From a checkpoint of a small image denoising autoencoder.
Model: 2.7M parameters, 64-pixel images, encoder activation gelu_tanh, encoder patch size [4, 4], encoder widths [64, 128].
Training: muon at rate 0.0026, 8300 steps.
Data: trained on fractals drawn by 1,000 iterated function systems, in grey, 7.2 epochs.
Rows from block 6 of the encoder of a small image denoising autoencoder, named by matrix and row number. Rows with one number belong to one neuron. Each number is 500 + 40 x the weight over its row's rms, rounded and kept within 0 to 999. All counts start at 0. Numbers have three digits each. After the name is the row's rms in percent of the matrix's.
After each neuron's rows are labels from the 100 images, of 14848, where the neuron reaches its highest value: "responds to" is what is common among them. Only what is clearly more common there than usual is listed. The data: fractals drawn by 1,000 iterated function systems, in grey.
# fc1: MLP up (encoder.blocks.6.mlp.fc1.weight, 512x128), inputs 0-127
# fc2: MLP down (encoder.blocks.6.mlp.fc2.weight, 128x512, transposed), outputs 0-127

fc1.235 079:514493538512435481505446500519473548478470487488584479490511519514554496467465470501431457551444446443508552497439501434509521519547516501517594482504550552555455481537478542497467490500540434564509452480446436426458512509504553414467539505463555514524493508467495536592454540561544432528501466445528522591525514474519620471498500509480494485430496507465477531506497451509505553459541
fc2.235 074:515523542529580526524525466521435476508510456516437448506459548505546489469521494444527421503522521507503513492568515495561469506420529490503555490476476484463543509477562484520524545533516610484514501499492490472517520472475472480549483498450516483553470427504542451530461571388394521572466597506439490486520491523516382547497560531499501474518476522526455492451478506503512494482414
responds to: dark on light

fc1.426 027:491519527459537429495553500494486525519527522501469427531547486469496482487526518455488552505571474481511447535519494453524563525475528572524494454520500508507470549501510510507509519491486476417458550457525497492448503530480461468479514522448461539572457588508558426493467421512427454514519459475467453585463480509511410520633590480539523524412545539525517490481456523538551530483540
fc2.426 029:551465505536412519493469518457468470493454574538499487558480462478513488506499528505499469480476518424502485512493584476518585449501496536537539506502532529474446510465565524439509532470606486556463505464508461608452520473491474486545539549492443448513526427426461477543555484513545510497512457489446530482477491507549593390528496498541492521485527477429453514508465571488507430534490
responds to: dense

fc1.469 046:434515505456471437520458509437508500464562515477549474478512540485508502544488457528508534529432448458460480511451485448499517487490478552486603484495549522498490481493522537507503505509511507516546492536552481478475476433412582514471478499500524540505495498531515458538453487508494506463519577475537462641594441527513602508573518464488496470389488524484459539466504433524545539453549
fc2.469 053:507446520526411539478474444522475489484544483549462504472479481498552469441488509551520500511479530516532470491602476476583475526463507530501531516509483518474520482460480531479543460511550525493504459466564435513537497505454450604466518454444525586555508465516536471574487507450422490502500666512473506435465522525505404475483526494505506436520474505520526521400503499508476521487481
responds to: dense

fc1.253 073:454532537573594484515423531508586463485491585467481489499538543504448492482405539540495541502481543504492532477440504547488456526557530521518486512499475552493504509517497537504460439485515474510444499444427472517550488487467505525495480477503553461481503545475482556588478509565534485531430537512554471491445539516518475494547498438433556517480458573490442458402424515453578515513501
fc2.253 071:457540539504533392518494497539504543457527428523424469493516525469491437475461516464484485433455565502507514535547581473503446519485513486478526480504428568458474472506533512536552541487406577512529489468484520497456517470503522451512483500472526460472489510547473546442539562544489475538499524523511526473487452637562478444455531536490408521535469516529540471454514487597526474515468
responds to: dark on light

fc1.292 040:486518516459499426491461527519476463490534520491588488553572503470500449515517489502495542453560497443513472472545593453456488485561494501471498461549532528421504542549466502510585497588488480442478533475539505457460524514533518456494498481555521530530511591516459476513515450466464487487495419419514391516507600505514438502579548439544497430460516507513569478485499512490484523488476
fc2.292 038:540458467537443458431451446502536478536432580493464497533473512481477497560518526530502470431526463494493479547418507480500489467533467484479518470525506499512537485460421532509495531475491545500461528482487465541536521551521570430500548554475518463576495515491491545597534552479510531464510430522485524478433452533468563467602540412538481507521541446444442591558488523533480497497551
responds to: dense

fc1.100 106:544535502601453480570503503569527578512516530499422532482514510444479487472445471430498461502507522512498497493457476500533476457478571501523495484443472404559521518503473495541460484517530558532470511474483553525517445480545531401500491479577521480603421539454462469486498490534528518469473561493475536450473491598500416509533533543556446553457458532513493478468477468473515457549492
fc2.100 129:520540493487526497540517498503501564543467479413434568529498467509485451525459506512460507533522513524564511467518523560512550482501459586536596507475478549525455475503623467476465511551547564552472491516465475543462493534520507366460492462457483508462502528507485435481445514417568482528474490534527436548464477526538530552499486482451493460526542536472483506442445497491457510456430
responds to: dense

fc1.289 052:518498527498458569400506487527471454528485517502546485498437588550481404485495427493459504535474525511498451454485559481537537503556478412492461461563527528529549492552504490474486507481529558507493548488565444474447530495514519492442505443492445592459532539470497563560501560584458499511454412510499458536511520477530559497530450501488528536477484569442495503459459518484463454537449
fc2.289 044:448552459520589507495468538525510521474556510493441476487486519522451477503510510494571453508540484490477547554459558482454490535464545495479566505489532509471504462451493503453522534518481500535501575513468428365493561575548536462506504546481488501559506502556546478525517472418475479532518519495474487466581462595473461493521592413454477519505474445517450522448460441556478451519504
responds to: dark on light

fc1.52 156:398499473494525498552495495449488503510484468478523521479479502513516571552542471491470470515513416479504502506465489593572419484468466538498482540467490499623501529513538517481475519552512489553442489554464475476621501486511561474555557481500481483540486482580454478507483434476470515455563492469439468586552496472469472488485511424591535481457517513523546560528475464490479472441508
fc2.52 138:536515552596503452492421483485488494504486474501558537451533491494498474489544482575473447525467571517490417546497493501536462429523570495508553541512431509453530438479508534463407534548478575497567462526534516497427517452526577428490566460516503516525486539458545510486530455505465495532493443455561540464493533460545598477497492453545526482512476434522483490464485548453509464509460
responds to: dense

fc1.503 078:484472485464467438504457478552458534496506541459538490527479502470495459592541494477437486480434516533542475542523437535514470494478502506488425495483533494550523508470535468491467515531489508539565488478475487533499502471493447453477514473552482529493473460520512456503489552578530574399457560471485463579513544505544612549509510568527502522323542533496516513509471529448513481549468
fc2.503 089:467520535513494526500543465494432538504428484500457461570518516494553431483503493501524558471489507487494462505542540470546497486505484560525503451478484483549472534468553471479475552492546533508486488516502538552477537508459460479499462503425505488417535515551556474481483472392537448586522632467442489535526420562435541500501443520536552489558463446484534554465434540468526569468521
responds to: dense

fc1.439 074:502514529509515540470480436440538442480533551542514457535483501556496544533520564463542543383507481449511498463510558459550526493483519472512467544495497381533504470416486525512549452564509504513480552442418467488555528486455464516545449533461580502587463424520476467543474464523581506530485462541534523489475468497510548540515516538538497501535486535409443451472472485488524513498473
fc2.439 072:521445483452504500558526507489433498472444546471532508558559511496486518444450546499520438485438527527471538434488472507543449486511478465488485528537501498523461530542508551455524504551519562471454542468490435461499525549554452514580474551382506459566434506474473468556482452558510530506490420476533572524537469452494558425439520468522484422516531535468483576533536488566519521521508
responds to: dark on light; sparse; two maps

fc1.288 056:564459520452460420546433550518544484494537499501603447521474523535497491516434472485503535501457535514515463564503471422540542461543505500488560490540497519534525534518462536560519491555484519493511496524541444527480532521543462388490487467473457461538474517499496527527454499532491462419491447504493480570533501518445641416446474538496498485396496549512488498488503489447496467461524
fc2.288 050:489522433526532568491478552536504510483521523538474439520499554531487434404475491512545438552519474543494488469566506444508504531491486497498494483504426494429509549464626562544495485524543566512501492508569480476532480489498520553454470511429526517529551387544491487552478593497444469456499487410488493513480460519512482499507471470508532441550500542491491522456536511519431497570426
responds to: dense

fc1.201 026:483518510502519404462557502502466538478444501537513457430500483449518523403562537508502469469526453553508504460524505428476530541478514519483462382463439523503520482512568446540503511480541524527552467499495425447473531454514500497490535484532536526584553553469558413522548522492525566409537580520565500509480538450540471452505506521542421481521515545553513468493479492478478485489546
fc2.201 037:507540552507468503612507493485515517484490531529404517518486471536510467526492555447416504458468491417534531508478576500461526519503526579538515510485514528531528502436599452494522511558504550495455483493516458534482517422479559502521517509542424551438568503473483531499490434538524450451482470476471526590530522463507492383500483562472538533442550494497478486504515464448552438494507
responds to: dark on light

fc1.35 109:444452508475477529464517535584573461517476539534450481406390552474492527547440482513583526530437508432548513444501478497453526504464462513524454481472513424431558529520490571510500491442515539483478518452484519526560467496465534478557507531485497478517566502580479503497543532533538436520451510555483501540496495476514488483504466464408483502468460525422577512498555502559555503525509
fc2.35 098:530411525528468495552462505543428447497569507550566501432483552458562466511426447481526506495481513499577517459530531474449477492406563512433461481557540473463498495520543517470445555483496486500479463464490479503506476445478487542515463582515527535516529515510522507505498460447401531494383522524544532518447567478501427473541550467516528527486501495534507493540548531530478588458512
responds to: dark on light

fc1.137 063:557540499537527546526491500557607474570464550473527434515473514491537488510476481510520499467501466488499477430545529511489431476485528510509484560444490559496428543537495476527529416528520519493497424499500445571473525519479455492431482470521516515541506419503510443511500565541535497564530430486412477438535421517475509452549441467498474595560502543505576493455466437486482516503477
fc2.137 072:488540565478544454541554514517466504493557409477480567496500541517518529514419496490449460454491460566440558498507579502419501522529467458462475485478462467504443460534563571525519494544507540458465533451398448469480548554467481522543507458460480490498527488449448533463511560557473520589563506493482468577505497490492428465486561562484476494485490516454557456549515481527469528532508
responds to: dark on light

fc1.388 081:445481552467483492518448486473500494471445531415486501555490460517472477568435487508508467514483449523551514536533436483507489549508542472464439477513490504529519482468529504569494538432460573508514495513523538474515552505484566523516480443530552566563467538509516537473442505593582511439503471502464509564491517555479385510489509499466441499425470513471548473494496404516600452487556
fc2.388 068:480471544515399514490522535557413564565507517515476453479498551495502471444456481519525524545458520490517453531553528483479555547512494555525504529514528495491479493487497492468507534493518594556494552490487499509493496504476516478513537564489444443447563509545454455474491532546532490465529498490444533483395555477547501516494469470528538509597436464473484472322475487498501444531467
responds to: dense

fc1.400 101:519508519460527441514491488496426488515525451537568498511518517521512550482461499520505505528441379528454459451506442502536487588614537539490467574483491510468488479547450524558497408514546581533513498481514556519508487464480437492519463492523527564490467507481525469518512521520510440557488538454444522532466429544523408489481508496486475475445517445571547531576474486457490541444551
fc2.400 097:491601475549443601487425534536511518471490476508480414492460570545478473455464505459498550509524517555435481582533507429580532491436484518483508469497469514476540534524413508520481471462488521483475520463532447518574491497581476569476463538528467499451521356513515548492533511416515510482454519534557530459521472471495484513507540507514486542526493459477507488471544480545547484507495
responds to: dark on light

fc1.290 180:567444551503492547529483450463539484432579493445430569504443450471494545521446494508547448505456544540496534460536479441445522440467627496455439486524525527469518516539493521534502526489491509515496511526492510525500453557476478478533510508429538528471549489583438501496522509488482479431435507467465540500517542485466488458591532431476523523462495524538488449502623548526504487520458
fc2.290 132:465520532508435494516454566502528524541539468462538498491481565473458565537484553521544496486405433512522515556520501443469545495512514518440566472550522510515577491472517509513497472527492497490523516527479429474500528531431519549461467532520565476539440430498549491470485480501453482522511396488597541468510513450453497470497486562516474439464485606528475473500585565478512466463412
responds to: dark on light

fc1.488 053:506445518508471400482481467483516472537491472539485474463468541501495608490474492523505547521505465489496486466450490426549542492560514398480443515508555526518464486521533549517435530473548514539524514495519483458454497524510558417397469481509499507539507471512517512526427570550456497501493477516510529540478460508479541474482501554529461509519470623532552620507507439550486409503520
fc2.488 049:540496486509477530475526493531502543504508511518418462547503487477504492439424460514488490497445510569519488489508514566507550602470440546543558506493509492471477560522487499463539479523517526534486449468495462459543478516574418584554486508445501511413504420519541438574484585459433484533493476524502516456530516545537462499520482504549576479501467521536464427395480498448521555546474
responds to: dark on light; dense

fc1.414 086:479469482487511550462459432434487489471522491419478444452498443576398564501446531489474464505532474509533494526534515415549552534508511494507476496590459494508533538514490490528572456544488514450484585508529433528543578480582471447527433516497515521517494465490543503573488500553510513486432472527433487513571500536492554533554470514537522463474567514471496424453496450537465493514519
fc2.414 086:527518424522518527504521554537442505528500398479491481495497579460465516447471453536526485470444498536556516416486524528457488511497492443463475461525488492519525520530543528515481470568504477502532533495506494450606492509494515554492490485448491453611484500536489478553549522510454552472518344485478509489497513485606524420492497434547454512545469493518462518527546480562452536520481
responds to: dense

fc1.30 067:556492548525468400492483516509513482475493461489564446475476532460531581510512430503451537459474486475463548473417517425471503460501482487504523514528497486525491497550575484442492532558497489552480507548544511456443518483453594454405546580539486548512554538528549502489508487479466494476562558489529462483558471452481571510516555476522531568446461522521490550492566468467410471468508
fc2.30 062:492524531450641549545494401498523516478503497532459534517475396542527499489505491494485433486516484479526479546526470524570516487496496543480521449500490523434543471505465496469468475469460513472506458523548495478544453498518527612506416463479546558534456495428499531558443511492510527509489579508470479429489523514486420496501531596551530467487501524553526524426480546462429520482513
responds to: dense

fc1.273 033:483511563512563508505448492524510565536516494469431462513555531469472465562510497476495519457561546421517505522529483469527443513487396522519486472490500514541462477459490556477492506502485496524458553452463533535493520559468428436577432513461484503481520521469546525447453472492427517513509428477504470381500511549572587547576518518461514558472427511487541485554547520567520489477489
fc2.273 036:517492438478427500428514534457509569475491569475513421491569454504463493523516487524473464481460501472524510453488536455539544480544418525542502499600505502511511526522535476472512528471515521520483528480497452495454553556537547496536558422530493495496503573487517531512529535445500450521533412527426474516464429469432534415410493494496476539388535451511486519572507445493516493514544
responds to: dark on light; dense

fc1.0 109:573527544414524504504512579498547500520473409535541456464481549545511433568557515471486539460500458536438502468572442483492491476505563470545515523463521561492443543422453507522486445528553443428529482467484435503484529534426559472481510496564541529492508435468535514516458536491531514485542473486442518467453502473447509447558575514537492510514492495532494458546472489491415540562517
fc2.0 120:511574555462506494471488503501427503546494449488525501525470519507503490561413472544540466608480537526445528462531522501533497504507512528454487437437538423474519534493581457545521569500468522507450503523461446484541513454535447550593478542466459509545453449436467524486461535500551508525417527475509456487510501497415461491543547552519522435560502491502492489464572490475486600516475
responds to: dark on light

fc1.236 104:517469422506509470540444525517504521541520514537550450492541532490499438464477503485583483551459488481483526561460546531550552499511569491500512540490520445512463593479540539580536473450462498470539467549466435482479465507481509423515475525445494481582459502471533487510449480519492502445494375504503474536617474503549450504506549477477468576504441434533536506533507445544496514441526
fc2.236 121:500493511524514516510494469466486495482492459523446425527498489518488548467464470460496561509527531490520478490501489477479491544565512522521485490477464534415597561517484512567536522585481467522457569472507505459560521480494504455519483496495481526604509568520423443570550491474483486525533343470524420471507504479466571453576524546521516469444566539506528441481540454490475487477455
responds to: dense

fc1.200 069:422454497472491496477484469451478471492564475539521532474409514489499548503544477440541537445512483463484453494408548452477467518475536525493523502504499467505549485514547567486519532492547500482499528513540476497491465488500506569470529588439535560511495479511496471535486446478499582479428627480537453596571429479517546490599528479471464420466519547455503491473455448490498533502466
fc2.200 063:500577511443487541570511552534475495549547524565503517435575516468550410472461515457496501518483497440477491418536474472537463509477470529570465534504488578432506485467563502498532496439515490538495461456556445473551538476487435581504544492525531554562518466524540532450441499496445504472444603513445481487461516522507485472494490496446511514531451467485435522391516499475488500534521
responds to: dense

fc1.215 062:523484523504454448496498567441433535522486497554550431439468522477533489549558449447473550530489590489516429475404478408526441489516492412479515502531498546522519531512535479501553488547469520514463549515549521483450500521590535517492522488451460490528534575518535516520480481502393563488502567450478506539516537457502436456473516480505532503500499542507505481549480445461440444567477
fc2.215 048:488563471482507579535472545458530473520467484485458530488480464509458468460473523553538428561522498462479494551530509502574504490476519632513570477495504464440532504498431483506496511533452475488497477542537484454581544511512544486441508437546533492570469465480599471479482482385484504461461486506543508421505465483492549552505557527506465479452430476475471593514515483461463466549484
responds to: dark on light

fc1.365 032:472469432513519526563464496493508474457469451597498516461455511433507543552500474506554513485468596425526514487562566472560539492492506413531444562485510543496571519512517518465541539518555566463487581488549483514538495409487482484535468534472544396534428539514435478537470459473481507486502508485473494496503488583521499481462547462498471528560491500519404518547479517514494491512448
fc2.365 032:448460526454544532454551448500510523486549487499532496591510562467477521457481481447481499460515504500480543481373473537505545525523430550509498552497488526513497452494459516447520472532463494533498468463517444511515500501539518506555604460437486565528546536529518492577540431512498421474459458502543454508479501540511476532568449440574530434546505520519494581468570544507493423530513
responds to: dark on light

fc1.508 080:504513496532495388566429519527595495529497483478566489537545474500476561449421536539500496490537432481469621524471475423472553511535532550549558473499507488479490518478456525477446501533503479439513451516439464491501527551450491426448525529504511455532477482511535522559529430507524450440557525505511505491529484461458554417493500488490494510477485474498521509511494466558526563408561
fc2.508 070:505470508532626486553481509517409476503517509554467407525488517524523505440539453473456488515499519552501492463566505504475479507465517448500460424500416542430512558555566497523471504484530577518501481492493530511554497475548481539495449531482505507486498430478442500547482589559406536558404474465477482511437527519535477481496490487510498500561515509547497461484509577491501516545412
responds to: dense

fc1.5 022:434569500494486420484493469531510502486441495529482537463484513433475541483514519515496539546518530477477480559537479453511468522514416498555462520406539520482420513501580504478539516552514474504446558472477522444478528463407454474507462556477529493574482534524541482540505487444476503396553558478486451483528505466509511542596578486503476517460483537561406535516531578484480529500504
fc2.5 022:479508562438445519519545495408489446476515543481434443561482486484496444496497507487464511428517468449543488460487521518536557501582476582464536524464530551516518489549493512464521465456499554499475412524572470597477517471521515515475495483497420538469509475471546527551563500443493469479522491523475470550451499565502458501506466546541560511408597459522524529522537500428474433513512
responds to: dark on light

fc1.58 079:494594524550492541497555503512476494529473571514477438508499512432473452533493450509515553524528518533492510431499565471445430508484439554443584537452522493483419542427437511507437463576542515401489530527496491469477519571531538559509429485466507578402521502529512495470518499517448509516517540534528491472483570494494514479515493502507533517496523518464460525416522487478448528540424
fc2.58 077:491468512495502501422568469510510519478485468487526507474461481513553539388559586545452521516474417459483544548515495462523479488440446446546510431497556521477499451459523533513493490504491503487453486582508532561485486505568450450514527496428511444544489485488512522558454534555529503535507528568497570482540532437612449435460434503469483437548519512540555519435471510495484515495495
responds to: sparse

fc1.465 168:526476499465499506494487512520464438523443541599525472493518515482501483532500471441557491498521504573549509512543500506508444479433532495498577571539535485466456500575518443481514482498485513484495487536417424441502509469493449536529460514485515525442532494485486502470453483512601452419456414572499550491489421537433561503511587468586544422522490471549494559469468516510503524542507
fc2.465 214:513548517506478466531501513514449517499459511523405442467546548457482503569529445502509507539548470555500449528496490488465415507458506482499548537509501521489474481570461472476523526494504575496493500546440467489497493456448453541562427483490496542507542490495529529492445495524545453374460464557543484459491471526438578508518598563571552414479447471510483529489462467547503570546526
responds to: sparse

fc1.313 095:514547483588494440470555518526438464501558448498522517522585458495544473539531519548488609493454514496447509462519513479494388481477515518523451452534529532429513489574442491495482585518501502498548542429541521505501456459520559518460463530507504457544434529428539503468472522448510509448453490488486519460503474424499488465504403461465529497550533484549541545495534523493572467557495
fc2.313 082:478453410493558571518470505529436560533486508548523463437501522545506476493506500459515495477495439509534503514457465507496422517543479487542519490559458525534469534523391548489439491494436494418492502535479533455473510507470512412467492485442501472459489516514542491487481542521473528566447470527606573530550520486514583457495462477565517519435477531529603518512522434551536537474477
responds to: dark on light; dense